From a checkpoint of a small image captioner: decoder width 128.
Rows from block 2 of the text decoder of a small image captioner, named by matrix and row number. Rows with one number belong to one neuron. Each number is 500 + 40 x the weight over its row's rms, rounded and kept within 0 to 999. All counts start at 0. Numbers have three digits each. After the name is the row's rms in percent of the matrix's.
After each neuron's rows are labels from the 100 texts, of 14976, where the neuron reaches its highest value: "fires on" is the input token at the peak. Only what is clearly more common there than usual is listed. The data: scattered letters and digits in many colours.
# fc1: MLP up (decoder.blocks.2.mlp.fc1.weight, 768x128), inputs 64-127
# fc2: MLP down (decoder.blocks.2.mlp.fc2.weight, 128x768, transposed), outputs 64-127

fc1.310 107:486564425521521550546530557498532482514600531481546553530432493427442534467449529501484529483497426487484465514543533539447541534544475526500464545456481452486533492495480527459410502519541470
fc2.310 117:471508470506485500470520480534476484493515460486441502500524472506454439525473460539488498543482498434459518520582518441482607529554512533524616495466549507527479543472431557513491481505504482
fires on: "e"

fc1.727 090:538524530575440492496489568481440463491453570492508488455547448570552485528420488452440505502432433474497515503544440402527527505492457459541578438502559545533494455514497557508459498511458528
fc2.727 084:391500465523486505576496465524406494492519499555528484533465481429514497455484548510513484514518511540490458518428528556497519435473531571465424481529480511452488516518462503449515452537463504
fires on: "7"

fc1.370 119:473466519474485527494502468522456521507464498439542538543511566559489560511499575437474540561499524510490468500518557541524453590461424471486585522534500556508481463525558479519415472456520498
fc2.370 120:472498507495525495459481444482489465451456422510453522579503607531452500540453544428462539517449561535523528529520447552554506490516512439502541531566571541500433507555568480517468523515538537
fires on: "o"

fc1.440 106:536500492507420502569451478503572528518512461523440545565460536476523520503529567461518594525471457572545550558547556611537501477467472476489505577472516519498481489406509479471486474585541513
fc2.440 090:560495440480484442543513426609635493506410466500535492525469600490491499483496475472490499512532501512443614513482498505499490477486465465463490533497516529536514500542533424469492472536490536
fires on: "c"

fc1.220 105:505450493416478502458586553444509459495512506548497437585551408575474426488512555492496501499562545404468496530528493498560519537467432490498429486447492506549482545514485501493436500446509571
fc2.220 109:528507460524517500492510450446493518486536429434515495459422521550523569493517544458562569520556528459457540509491536495561520487472546399483466496506510529404505583493475428514529474518476544
fires on: "7"

fc1.381 085:536452509540463437509561564537476559488469494480504520486431490498560527521541535507536470627394481541518513495547440448500485459521517520471583560564521458531476499443468547512484494502481464
fc2.381 082:480504486505517486517536459451445492598488530512520424484458493481549547558447486546504543499521524501535487460465526518542481513550533546496463498459474535446516498537583534439559499610478563
fires on: " "

fc1.354 124:503418479498499564474511587524488493435446523394486421576541461479484512524475508466442598542443523544486515491476503538506518524488506425473510557421528426526573483544506502585521507533445509
fc2.354 137:505459547531475454494466545435567480404497425522453458547506490553550547499487406461509498509451541445517490491498523541533485507526468521478482547543453463531510428486447457452565475518462487
fires on: "w"

fc1.65 079:408561459518506521450504538477518609452606536486558445544503489477503523537487567481481527493475425437471537484537553458445579555592561441530513523456527490479539511492513473519473523443524493
fc2.65 076:568467435474463444434532500530559501533576499460461429443495523513493499523501526507531489477530472484537537473499504508481621499543518442487522550473492477478519427546493567470397501460524493
fires on: "e"

fc1.41 120:487481582522481466514551543454466532569600554440539463466490511481522435556511512460458529496479472522432494519482465504555440485469507555479522450560562492397562460502553564470470431555547486
fc2.41 117:514521481509521517513472482469546464450589501532503512497456576563440501505550488522467427475433477528470500477578442468472492484464492507529491461498444458475535489464497507438526477457522496
fires on: "d"

fc1.736 093:568495508548495573415488490483475487522497503468530528576453510522549471492507538565440514473435524538530506535509409503520551540418479518543533517494468575487565494535409412419517499486477487
fc2.736 071:461541533487517481517434496411443492463494561527438507496491440515434420507518549451459476501424539536456535489524489465480471452523532517531522452554561488466521475517507487451441493562497467
fires on: "o"

fc1.346 097:550417533485508553490505531526476441490503478514488492466540451535469476434524576487486529479520502468554463517496512490558469483494504538597440540555423507427446472533551484441533594509489480
fc2.346 094:493542557510411494502534476517493472502530512539490457430527519519440456517491484506434462418480599495499476499500482512503501509505487455476542530468570434502534503549492434460400551489443550
fires on: "t"; "x"

fc1.267 086:494488478526514492452445588469534552560457421486502501523556460539521425475479466479515512477540490492482525518560448558509422476499509517544475584489489407510488470479533454528481508488517485
fc2.267 082:487483570507510520476504468541480456493452534417537545523545529483490464498463566500559453463473495509479498524479450546501600476525479517523533443466473466457535458461478493532468568465570486
fires on: ","

fc1.61 093:539447534474484484510496513438528456492538564532473463558445494551493523468490524493478553507603551540474470542534452505495541470407519538544557540485533500501566552493466565503506494528528525
fc2.61 091:483531477547449538486568512521487425461404508476428415528486537432608521478477507471468495484551541535505565511532467485431519465510490470485477498519510528484493552565475537517493520493480539
fires on: "7"; "d"

fc1.701 034:520484464465490497460528523450552469515518512514510487490565452462533506530513508434387472509463471442558514535503513590492516522567471445568504561510499531534478454492471524538535507468552505
fc2.701 035:464482493506547538504508485504572475457545581474491470449532485524469500503437485535495504524474538499525540488520504412506472505511486540553547485471581444537481555576507548468429498430572511
fires on: "<end>"

fc1.392 105:470510440472512495453517514497604472478466414572523438500531503519483547475460472546457543499528478597496529570553446515425518490519529468513500510540437488498471463519498486558463500451552612
fc2.392 093:431467508483493511497448460482453493559514555495531504582533547551525513537563486473552476493511491527467525519475534519546489439523521471588577521545523380469477547597498468477606499504482544
fires on: "n"

fc1.680 117:568489546453541500562520498541481435458494533489551536494527509513538540547499451438536460526529487441471505497502574543495503515484549478460562528514570510545478502427498560494480520521442536
fc2.680 105:445463492432544526466534420496502496463497467515478572515456473537533442565543521535464493500501463524515479476479486451520607446485495545507497537527474511424457475506501494560525509481548525
fires on: "a"

fc1.611 073:530510583525470483471538484455553548576521465453512510566547503493583558508483538518504523502548482474518527476527533517444496501514509627529510481558534475443485541559538436416538510536453490
fc2.611 071:556520496470466440545493535467587455502419489494470530463522471459516453476493473485468546487489493511547464565486444549546501456463522530469503552514491470433506429364478476485547446505543530
fires on: "<end>"

fc1.521 103:481436455468511478490518546470513587510530524488511484473450445513506531452551476508492502478515536497495450500469544505507516480488476445485525546408504402461542565466488466470485480533557486
fc2.521 109:512515518446482436549475445408532564473460459443516507440492468466461496540510543490487515476506385451475529481512476484511501438472509435442454517414544515496513592503504523484539533514566503
fires on: " "

fc1.525 107:526441505530479518497484586486505519480445503507536416487500387465457460498467509480498471486477440469532512506431530536454527511461396483520570492470498471498536454558526483456446424553505550
fc2.525 106:482539561568494557586486448511586503448455473515522436536498507514514508509478451506531451439535457412437456441601525466522551505469486573513448510516527437527502482511472393494509562493485470
fires on: "w"

fc1.14 104:515503468499502503519486483500471477497424514499503515513471487515526452535521419550432476494495543504501496477500524547557469482509467502528455540482500587532558605574462455461528426452475411
fc2.14 095:467539533387548521489491543519536532536497508515543552503492470483539480454491510478545554559514544519499524500441520542542533492522471496516511504557512508496557570475507364537538525476510481
fires on: "i"; "1"

fc1.407 068:536428485491530419455528455548565455535516486516512457544445482518468520550490526482539513509492499474557466525578525537553480495523471499519558578497527494432482417537570460392518533566509530
fc2.407 070:505479525479449399467507364564503546496463452454508511506527508458497421481517526493468487481524465508491491446468541546497415491484469443525492507543614546464490471478492398468488522593455494
fires on: "g"

fc1.533 114:444506525467501511505488479528394479480503522513540466535442444473471475436556497460496530451476484564518498398436544554536490427473467502544633559546462508546483433521493533473548542474552511
fc2.533 102:494460490483501491549528464554565515497555501467469452452499505540522463516562497495550493525487544390514468427527518551450540515518493529469509507498472408479475496485545473478444496486436418
fires on: "o"

fc1.92 085:541448539531473536476508526494466495517486556481501510476516469496472503483508485476539513465415491383511500523467523500491432560519473481486509511476528396541515404485540510476525423503486456
fc2.92 068:514572540584505464518499529493488576436465488490475507471574477535489504459464473553528449483455553494482467450495489479581545557490493530527491508492520545495569455543454450468486497491460505
fires on: "w"

fc1.249 117:446402421525501481410471507444439565513483385479499449516541486521500459510457450471467453550474528531442436463511518500514457558487478519515534504504558544526496547518541515488545548465523429
fc2.249 099:488501472553482463443542523436448506574548489496503459592486543524438536543527514467518407466496462479509497509545517495521519541531535517526587497497538466542487466523518522475449548512482477
fires on: "o"

fc1.399 096:477447553531530482579509487505481453514510498510405514500486529524463525508548519542478464563569518563523500520513452541544570453536550455524416505503456464480491515505496487521506409459552409
fc2.399 098:590529506474512440441502482432518479544531497556562467496507468521504548529538478450540506428508608427486510421538575508579509518524569520547482502523522496504510463477530531444502430601530589
fires on: "n"

fc1.578 124:545487470453535490553499570455487580534481522449502478519452474508553453557508447470427461495509491449400491505444456460550486446482500509476501510584495488532507478442538506461485515474494448
fc2.578 117:587480465476541520469465433554505508471480496576453439507465521504452552560490465598559497430437486504529532492511490477505508510522519471496529488459514428576512515497452545437505549519533466
fires on: "r"; "9"

fc1.734 117:536571515529554456504547500527492569492504510467474438454472437447512552497441594517540551525536446548498475481478526521454532484531436506528481486401443482439422520478455466458499521468524508
fc2.734 124:506571483519494486515518495484505491501426455471452522504491484559471520526503494504481440600456501529506471514508482561516509515549474494543500488497492532487516538581485431515521480521478486
fires on: " "

fc1.155 095:480532472472454540499540520550582494540499446522480474497527507471502543480516511440463491539528508481511508523511436503509490500542435467501494559532496523489394497491483499543466428491494475
fc2.155 086:419525442546427522540473492475439500522476490460542503551540503483574534508478484547496496494583515543493463523501562501523468491468490515419609439501500481488490523561511487458491513483472497
fires on: "1"

fc1.426 078:530527510443563463499487554504468470473504473516425489467516524517504518512473521421500471520439510455554582545496476506524462468516568473600523477483510447504451439513487473548467552480473465
fc2.426 069:426487520510450481502484503537552482514550528452485466584483500500494537483530503433546568473574460501480461493476504507421452469463480469479527520501465463482488504463519507500455508507549552
fires on: ","

fc1.83 085:488505509502446512432500509544446436499492545487498420519506543455517535503478513440516584472527490505486476419533502448538587516562506448526582557446575537428467442537545526433521508438525502
fc2.83 069:469463481503437402469517434508497555503522495522473483439521515579440474470499491549530446509472521547557483476457478532487536555565486491437573520473612505456505448479464423517468531507469447
fires on: "g"

fc1.122 063:535588457495482526474500529472510496436538553464457550524462490525444511493491490500395473508575488497572470540514498513522523421523496453521536470461535378473460462495502598487529508496526523
fc2.122 050:431493573481475512518496460527483518471483478462569459448517558519538430535484506458525525498543560526503498449471504441455491531483533470388500504593514510501544585579456469472475560446525489
fires on: "t"

fc1.170 068:513499521587476470499496535402509513580530440472519526473543423524491463509485500476478505494539542460515507516494510473503452557547591514550506528552410433490523531557500532445566495504502492
fc2.170 066:551569467546473537457558483542515459412513556465504484490510523519511582462457480536513515464498471579508518496511461419440557531491508501538529452490545451516472507541566524567498496497514469
fires on: "d"

fc1.458 116:457540533459467524542571492456533465569503561464504478502520466447471534548534497501458506573536505436496477524553471474519494430468438445491484416427573528527522562515420538508442573504518547
fc2.458 127:399528489517494526481410477472495469456492504515524557491476497507478491489605552532505481474422468556476478501448497494469501500490481491483479425570463455538510544541442477508546510564519460
fires on: "i"

fc1.309 090:495501523416539526525466484513576545432488597486434525465548482517484561493533494509481568520495521524472530589556502509512488533513574538502528517464505438554456553479443541499507543487529521
fc2.309 089:438555486475518489530470508549458476533432495465515516521456502482585569515527474463494549526511517442466510499494524558449549493465524518480523532523460508417547480455448488481472413555522539
fires on: "u"

fc1.360 064:408457493572514465509542449505468533485500469501467477464511473554501504485453512562517532541430541427438420484488450531574467546494530488544492486470476503572507548520542525608567480534504496
fc2.360 055:588526570443519503486552539497468478520496413513482453524512549476490516486491489417490448475574508548551450539569461466563504526504548474540494435482507544536500453530530528554485567506578447
fires on: "d"

fc1.660 085:476476567476469550535473472427497522524525437481489527480595492502492523477506554493556471490477453424501536437526528467492499488479526579456561490493448470495464520430481514506479544498430522
fc2.660 094:551456511430492469504483511496488499453502504449522551444579505516577492471511440543461471487515509478517541543481497470474544478493450547439453496428476448518501478414530473482473546577533558
fires on: "u"

fc1.761 061:514465516531472490501551506494512413444534504466529498498524503541482467550481515516564516449525526492530485538452418563552493517504459516540427507545509435484515490523463513500523470564454457
fc2.761 053:496493474550475513515543494488588513518463598517493461496433526482515527457462509517488452498507577514541570446492539468436548506499493461443497525493499468477476503541455503529453506528506487
fires on: "i"

fc1.490 080:486493543519494497516535474518536519491528481498510547499563527505514471563560470522601501541458484494442466455464528488416474496469509473521438514511505460508491455527475549552522573456471491
fc2.490 090:429528495504529514512482482508474486500523465536551525579467420477532490481489526510449508499517473435443503511594481599531400486560506553521551520482460559520557406514479509491525420512465527
fires on: " "

fc1.125 125:577461486534491544494504483526514492519555486501521452429482492533447565479486399464539539507490489418575467499489498479511504454547577532525479422527564516478415560496463545527484426519433457
fc2.125 115:552496509452540514551467459549469469445527492474442495457510493516491583497482516474459487503534492521545530462561449491468511394512478483485493503481523481469538526509444462489547531516555419
fires on: "l"

fc1.614 093:478483500522480503486469475470507500573517455515505581486502559500482497433501485528534528480525561472506513577491501568536550491506477469510489510437478446610475471554509546438514563509461562
fc2.614 098:481538499477501521463477481505479445489428567496501520529539539472552489497515567524492477487494558461478505479496545435433569422568494475460485455485511432483470439526454516446580500559511446
fires on: "i"

fc1.352 099:531420543479451483518462441525563526505482478556489422432441484488447600488463469505515531515448577504556424534488497497547475521512560482509466507444499483461510528522482477465496486452491474
fc2.352 093:529532463552477490513535482518569463499529447511437511541487559578462570503533452502502474476466514455562551454459483501468579520481555499534515489487550440532455507527496476468522536582471456
fires on: "t"

fc1.575 118:522493520551514509494434516483535552475505498524439505559511433533433503482451546485514496499498489478560511516493434460458500451460489485506510546481555506508535602445476552428453526470540520
fc2.575 120:497505490588503514494477538562452496504451499555526465514564513537466529493526502488519518525523493489444482444510592426534562518501481544477463486511467536509486594523476542369508452472506474
fires on: "7"

fc1.733 108:511484551574413531557540494464512508500499503480478516448483510492445499435480475449551497456457533478531492441462500487488479511564534541541472435525514484460368557517488484396503456432490450
fc2.733 083:547512534572520584521521508517502503497485466474532506459467508524439529452554466502481542470522592520571529485509474510502605439490455468539514479514526472510458472505503483476562472564542417
fires on: "l"

fc1.682 083:460568581491547497516397481523486535590595484473485489488525467437494514506465456526497570441457457450543484501493504444485517461524520532523502481489514508503511577536479584511549501478494460
fc2.682 094:551506453534457389520469493504470434474480577547503560475509497568517435445580547428587459488517532525502506472450523460415532517431507532466511464516565512497506547452513521491452477557474526
fires on: "u"

fc1.133 071:462514471516468475556438502498540476498511411505490487526512509396542505460516524490488543497390445504513470495490439522470538524531487478543524495577465492490474493474537439471527531458495490
fc2.133 064:552516482472480494485544466518456543514507572411475486529505502541500549510457462469519456521559489531488486540472546495531451466533542515494548518416543414454510428541521491491463507466462502
fires on: "n"

fc1.103 082:499512537470464552538513453456508546508535545454441515550489499451548544524558522535546491461452503468561424596533495478470478481477478465427480440507463541520512553561422489437484581447527516
fc2.103 075:551518537419499512473474425566425514527489467580489492455488574503453472495507524486551555459490538516444482507512522417492488504506501518466403416518519466518456500491461550466556461500508516
fires on: "i"

fc1.351 101:532429560441524487528564504543436505478469518473442517440496500431472557512406485503523503530464529474400430483503485545550495486500511543479506579517497498484462524483526547455471433412423516
fc2.351 111:528459490467522484534543434482513525472504457522541484473495521486503490565538519557463454528459513446521518497542507558541516533478483557465531544542472527542512449448517525474466567424494426
fires on: "r"

fc1.497 137:434491480480520538446529466508538521530558466507477500446557426499510521483480482535484402514525477511497505492484478527518509497552466522476462459477566476408475553500480472542425506505429585
fc2.497 137:485510446465488499514440493378564497525453496466573535588503464550487472494615456454446520443510505556495539428468486453512585507460560479480590487549488456501533491516541475489569497540494508
fires on: " "

fc1.600 102:518463494549495470495474489419527486522528484485502437523475505564526532502490461500432527539552508559526473498529520492498433584523551499604510538490497496505552496513490508462495431511462507
fc2.600 092:458429450519442526452602505459523515534538438533513493533503587556466461492425526502435487553485488556552540477568521496508517485481526522565599492498548501497518468503569493492448571535511490
fires on: "u"

fc1.504 083:456475472502518489464505494475487565543511514528435481532398550465431457426520424513491524557504526506483514546477538513523499444487501515527426492577477555461477560492523524495541445490467474
fc2.504 071:547570515457524487506411520503478507416473508542509468497554519483525464532518492485493482445471513529466554488503579524484473488497438492570457485513597532559467523549502474456506550504467477
fires on: "n"

fc1.64 082:538461575529517508559485519467499495515556422549445510475514529496444510469430514422502531501472501465488451532467500568491411561521543501486487478467543555524419546447514535552433518561504482
fc2.64 077:432485465474496538514526475587421447489452466501426464528434501463455511521484478460514486425467465504399516487512527518466510599469450439545546462520537518444502483591482489560537466516482461
fires on: "a"

fc1.697 092:534437465494477454535508485539510426450495549489539446530507412442452479471470484503434454528485430487499502518494575567494527464594486517552462487491559499437465434514535466456429524548513517
fc2.697 082:473513511447407466495474430526574509533435531506499429515510489491527567574527471510510539490500480516460467487533464443435457446418486509430623526542560447517484544500450501488477524506463583
fires on: "n"

fc1.332 071:515441513492569521542563507496515469496517533517474466463486465524525495518531489453430428528591571481521447487524491494543445472500518514483512533384518426399468536501529484478473558538489528
fc2.332 068:495454437400481489472464457487561506503462486494518544461469532488473490516522494521417538492528505511470529453554506471463598489401495525465494436462528485490500551549469463486521446544555527
fires on: "i"; "p"

fc1.237 109:493451524564460492479518506514467468478538565486495420534557427458434457453554496499539524460502525435536478454485477482476512498580423432545566525473523489507486416559533437451484487564493499
fc2.237 098:486509556537436501522494438586479480467442518543487560459551485540542430482564459541497499433500530439487460424473502496531559522567467518437494458479565480483485472532510410466556504522448494
fires on: "r"

fc1.105 065:485510531543449562531491458493464522429525511588403529558511534511479498516523558500512537447555476464466498551531508531529464495502517499510445443495537507548435480493479498488542504490553439
fc2.105 060:492474503482473487539538402431514497515460461492479483440439542508472523517480468467591501471516510464466481491516493529515529519485494480437592451526559563491472483503518511528500531497511504
fires on: "o"

fc1.586 088:591519497467504529497580489569591520575468494496479551432508415508446526479499528452556477541528493518562469462515512485538518531534504471479517595501602477494505468465492516442558435502501517
fc2.586 055:362472477530477470497447483572452477436540527535517485530530537511502509510500512543481551447519494474476555405470510525423573510460523576466546473491513524508548547510519484513464545512525508
fires on: "g"; "o"

fc1.764 110:560412507478373460512463499522526547550493555502458468480461488510471501454553547500427516493514514518486500485501446533585510491524468511511442542440466545475547591580434536457463504520507440
fc2.764 103:536502514427517487409484464526496429549551503434536482501476463500483514500514563528549576526569487507476540492505460501501490487480479504460479491430431588418458567511533482481495412542522441
fires on: "1"

fc1.434 092:503533483478486494475551531542504448487487515468539466528552458457467514504527498522531545511535555418519478466489478489519523483613435484466617543472499499511440465549519398527552492515476530
fc2.434 090:499453466461473487514478429493506413452460514473484530517572502472509468474532527505486561493549505458512442477455500475567517478587527552464483465503513514462461521464534415480513564515512596
fires on: "r"

fc1.744 100:531547462439526550514540503594510523482597524501450424541469499515497506534524545503533457514459502482573492491559445496487535502534498456473595480445551495490508444520494526530517570535517557
fc2.744 094:473474440401469503501456462525534492454508506530380504433523525476440589537527515523482509469481455526473474423584551516434510501503447412471530526460569510484479443547536478504516521509555527
fires on: "a"

fc1.131 075:481513507512529446513480523471447528500520541540547472502477492515490488515595545580564534543490551495465522509574467475448482494487459493490534526516512546475529549478573519457504535504483557
fc2.131 088:479608500507502530560410516564554518547498445518554495518501470462508487491441503522462471466485548455428477500486446577565468487565477522451449551496482571529538478544478459514557460550486531
fires on: "d"

fc1.211 112:497574580469537494490462483504467559501502505488562485520543434508467475459532523578485452567502531574541484478436564539560518445497498499483437525476468544536533446493508517393480541437483527
fc2.211 107:498528479490487480427475526633432523536544498476508434572552473565541485517491475469494507475522454458539471508451550469556533543531533492530473500463492477533487564478528488482498454500438505
fires on: "t"; "i"

fc1.323 159:510451531465474542556446537538518444544527505556459509484545539490535477459487503441510471543533451377506494468560503403530510524495508484553498405466553506556507547448465570497469515461462523
fc2.323 131:388533526506506508516500512563464446433492491478520471552485530482522471535523563478480552482493579603576538553396484532519491480516484451520517549519457517475496474543480478528565453493527450
fires on: "1"; "t"; ","

fc1.455 086:526396563526395523486499503416485514518502529534425524528436474481505450486449545562513533563486493562497490507457520535568492489542455445535476464479489490526495484525428500510561560478432407
fc2.455 088:480508475544527401423444518428581484517534525494518470491442478546530591547492495537570476499456498450564508409524509532491473489516519570473480457526432513450506504489546516530446488511482510
fires on: "o"

fc1.364 112:436468517496513579474540487486442562456456494465540497562489545539468533479514525524472522522513515488478487513474457521526436585491425467457549504489537538478448510520539446573525507477582486
fc2.364 114:447468531485444534542567485508462460449485469411441510567506553496468522522464543465524542499515531497513448520534480515532519546512505478441526516536528502462483532511491441547524535530537590
fires on: "o"

fc1.741 117:527552474513490497543424511392502473459495490507516529507481474459475459526470510467504491540406502409485516483486594487510511487492400500558445483506478576555543485444560432529493521507549622
fc2.741 101:476473494499470516540471471555428532508547453551458488484518559493399485497545475467554499434457515507506453512470510474486502417497503454529496495466513490540446507473500463506488531476509577
fires on: "n"

fc1.546 089:424569456508516498517501477502559576486531518573477487592555478482476548480540507424489531474439530537554527463508557579569501468510535447560523542447519486528481429530454535527470456452537497
fc2.546 091:483525466493466453461580525532517502503540527517487538457539457492466546504494481502470473451500540524552454463504506539538534477524486572510582530478566591517432489597475486515447520470521427
fires on: "<end>"; "n"

fc1.240 093:456517453474454522551469550499474489428489562501497546502470492510559485541411521490513539517557600469546579509536500531587498444565487512530535553430532507519467486519524467432448509524529503
fc2.240 079:462470507429451490520487389586556529520443513503516510514552530505524515495530457526415470502516455484488453482480460473473528535528495592469528497527521439484590489482512483558520441513498533
fires on: "n"

fc1.13 084:511456475569475551468492529582505551475498550463491493527468439458471565509483519513495535464508497489470451542471531532538477593527483514605517568444550497492510424472520458435475433516433524
fc2.13 079:512528449546478467535509473548495478533418453515523539483496450522528529507518499512487573490449531464447550510533551539468564539532427529431520492482559479488566479519482472514583527509505508
fires on: "w"

fc1.705 074:539497522525531455561453512544468449544478527504497549462414557503544508552517477566453426535542512502539487464486495477516476452455465413465526510482427517569498467495542515543452472491453484
fc2.705 079:604433494527529465459525484494543439512515397556479560557490493508526500516490520507505464478497487482467383507503510504556456513494584512500574492547472450596536474428468566485492557524507473
fires on: "l"; "n"; "r"

fc1.544 130:471477510496470533534493477514532522522499524557471466550590475581476556509567508494500577533518473466535443516495514535522449495460525496509506499502538560559494399507515483583520530431485513
fc2.544 121:502535556490479425501543425478470485493487435554466492556510478535507519511567491510565558451529496480526493506505521579501437414495501501491509542472528552499443428504466472545499510541473517
fires on: "c"

fc1.719 084:493439477517477532528485580492469483497492454595474443502493493505526524526508599507414490506513476476470492451555548540427503469543511458476414478525446479421585513501597520488509502508439512
fc2.719 082:475457485561459509503482521477526549578464452490493507416431440513534472494494587547492450502472508551461481449475467627456492471482527435440560504573455473524528466500486469507462492463501435
fires on: "a"

fc1.353 064:472548554480459504511537516521490498431469502596511511539498496532523493479478492460487536435495442520483474561517474495556526414572514539508425517486507507519496513459499547544553396492521552
fc2.353 056:516481496483493481537518492515463491458542488485477539461532547462529511515484515559545495455517571531439527434545514477462527516437502547454578542538512552491523554553482506556550519462448443
fires on: "e"

fc1.367 111:531552487535406489504490458503508508537560572415501535516472508474500507535485481495483468504488405494488485474519528469453502430474544530527446487482430464530463565522487446434537464510480516
fc2.367 101:483553483460481509540492465512541494487509473533533513502468468482505435492512435420462463576501464546463475507496488557394554519548531571430632455545424488537468492475482502484523571553538496
fires on: "d"

fc1.334 118:482529511502541570508481408483500461521491543533498527454531473449534533487509533469524468523451586465559468515545502551495568481490538466433504503485480441568501525498492532476509524560461520
fc2.334 138:509568502385525485569486496535509467504511442468533492521543552504538481531520525517507557463505477390506507500543517488454485463525468556429507524439460486513498466515472519539502495501495414
fires on: "t"; "u"

fc1.160 093:472577541537459552527487459436526461486530516553500460510480421505535470492457488490502570526478487496406490506517483463448538443459477446524492477488478548470468556467507585569540529495447485
fc2.160 103:539507495509540513525513488494468448385434485522593434551492418467594570489515509564453474475538475443489468504532490493485454550495515519429549474598551478463468509520510495528514436498505495
fires on: "7"

fc1.196 081:481490432486546543552536516491455552476538495509484468505473456493457486448439496537505551541461561519471524507489502507553600491491554513459507510553497470523535533476536538517537480540520485
fc2.196 087:527521494420509440525498509598559406442466549518458462491481555511490562530493406490512499461389491507526430470454464483526529533526538510488577490537440491520462490539515521552471485466496488
fires on: "d"

fc1.111 080:519550437519561490475493477450466485533483519508546561495528488500547497505442491570509540483424536441509514551577441445465547510604490474440470504438479439537520596542510496442526499516472542
fc2.111 067:536484522488515469521429465490447539420452484484456480449528516541507465480532499476531435523595543576409419481463539521494467466400513542515519449478506486420536464491434531449493557476535477
fires on: "t"; "i"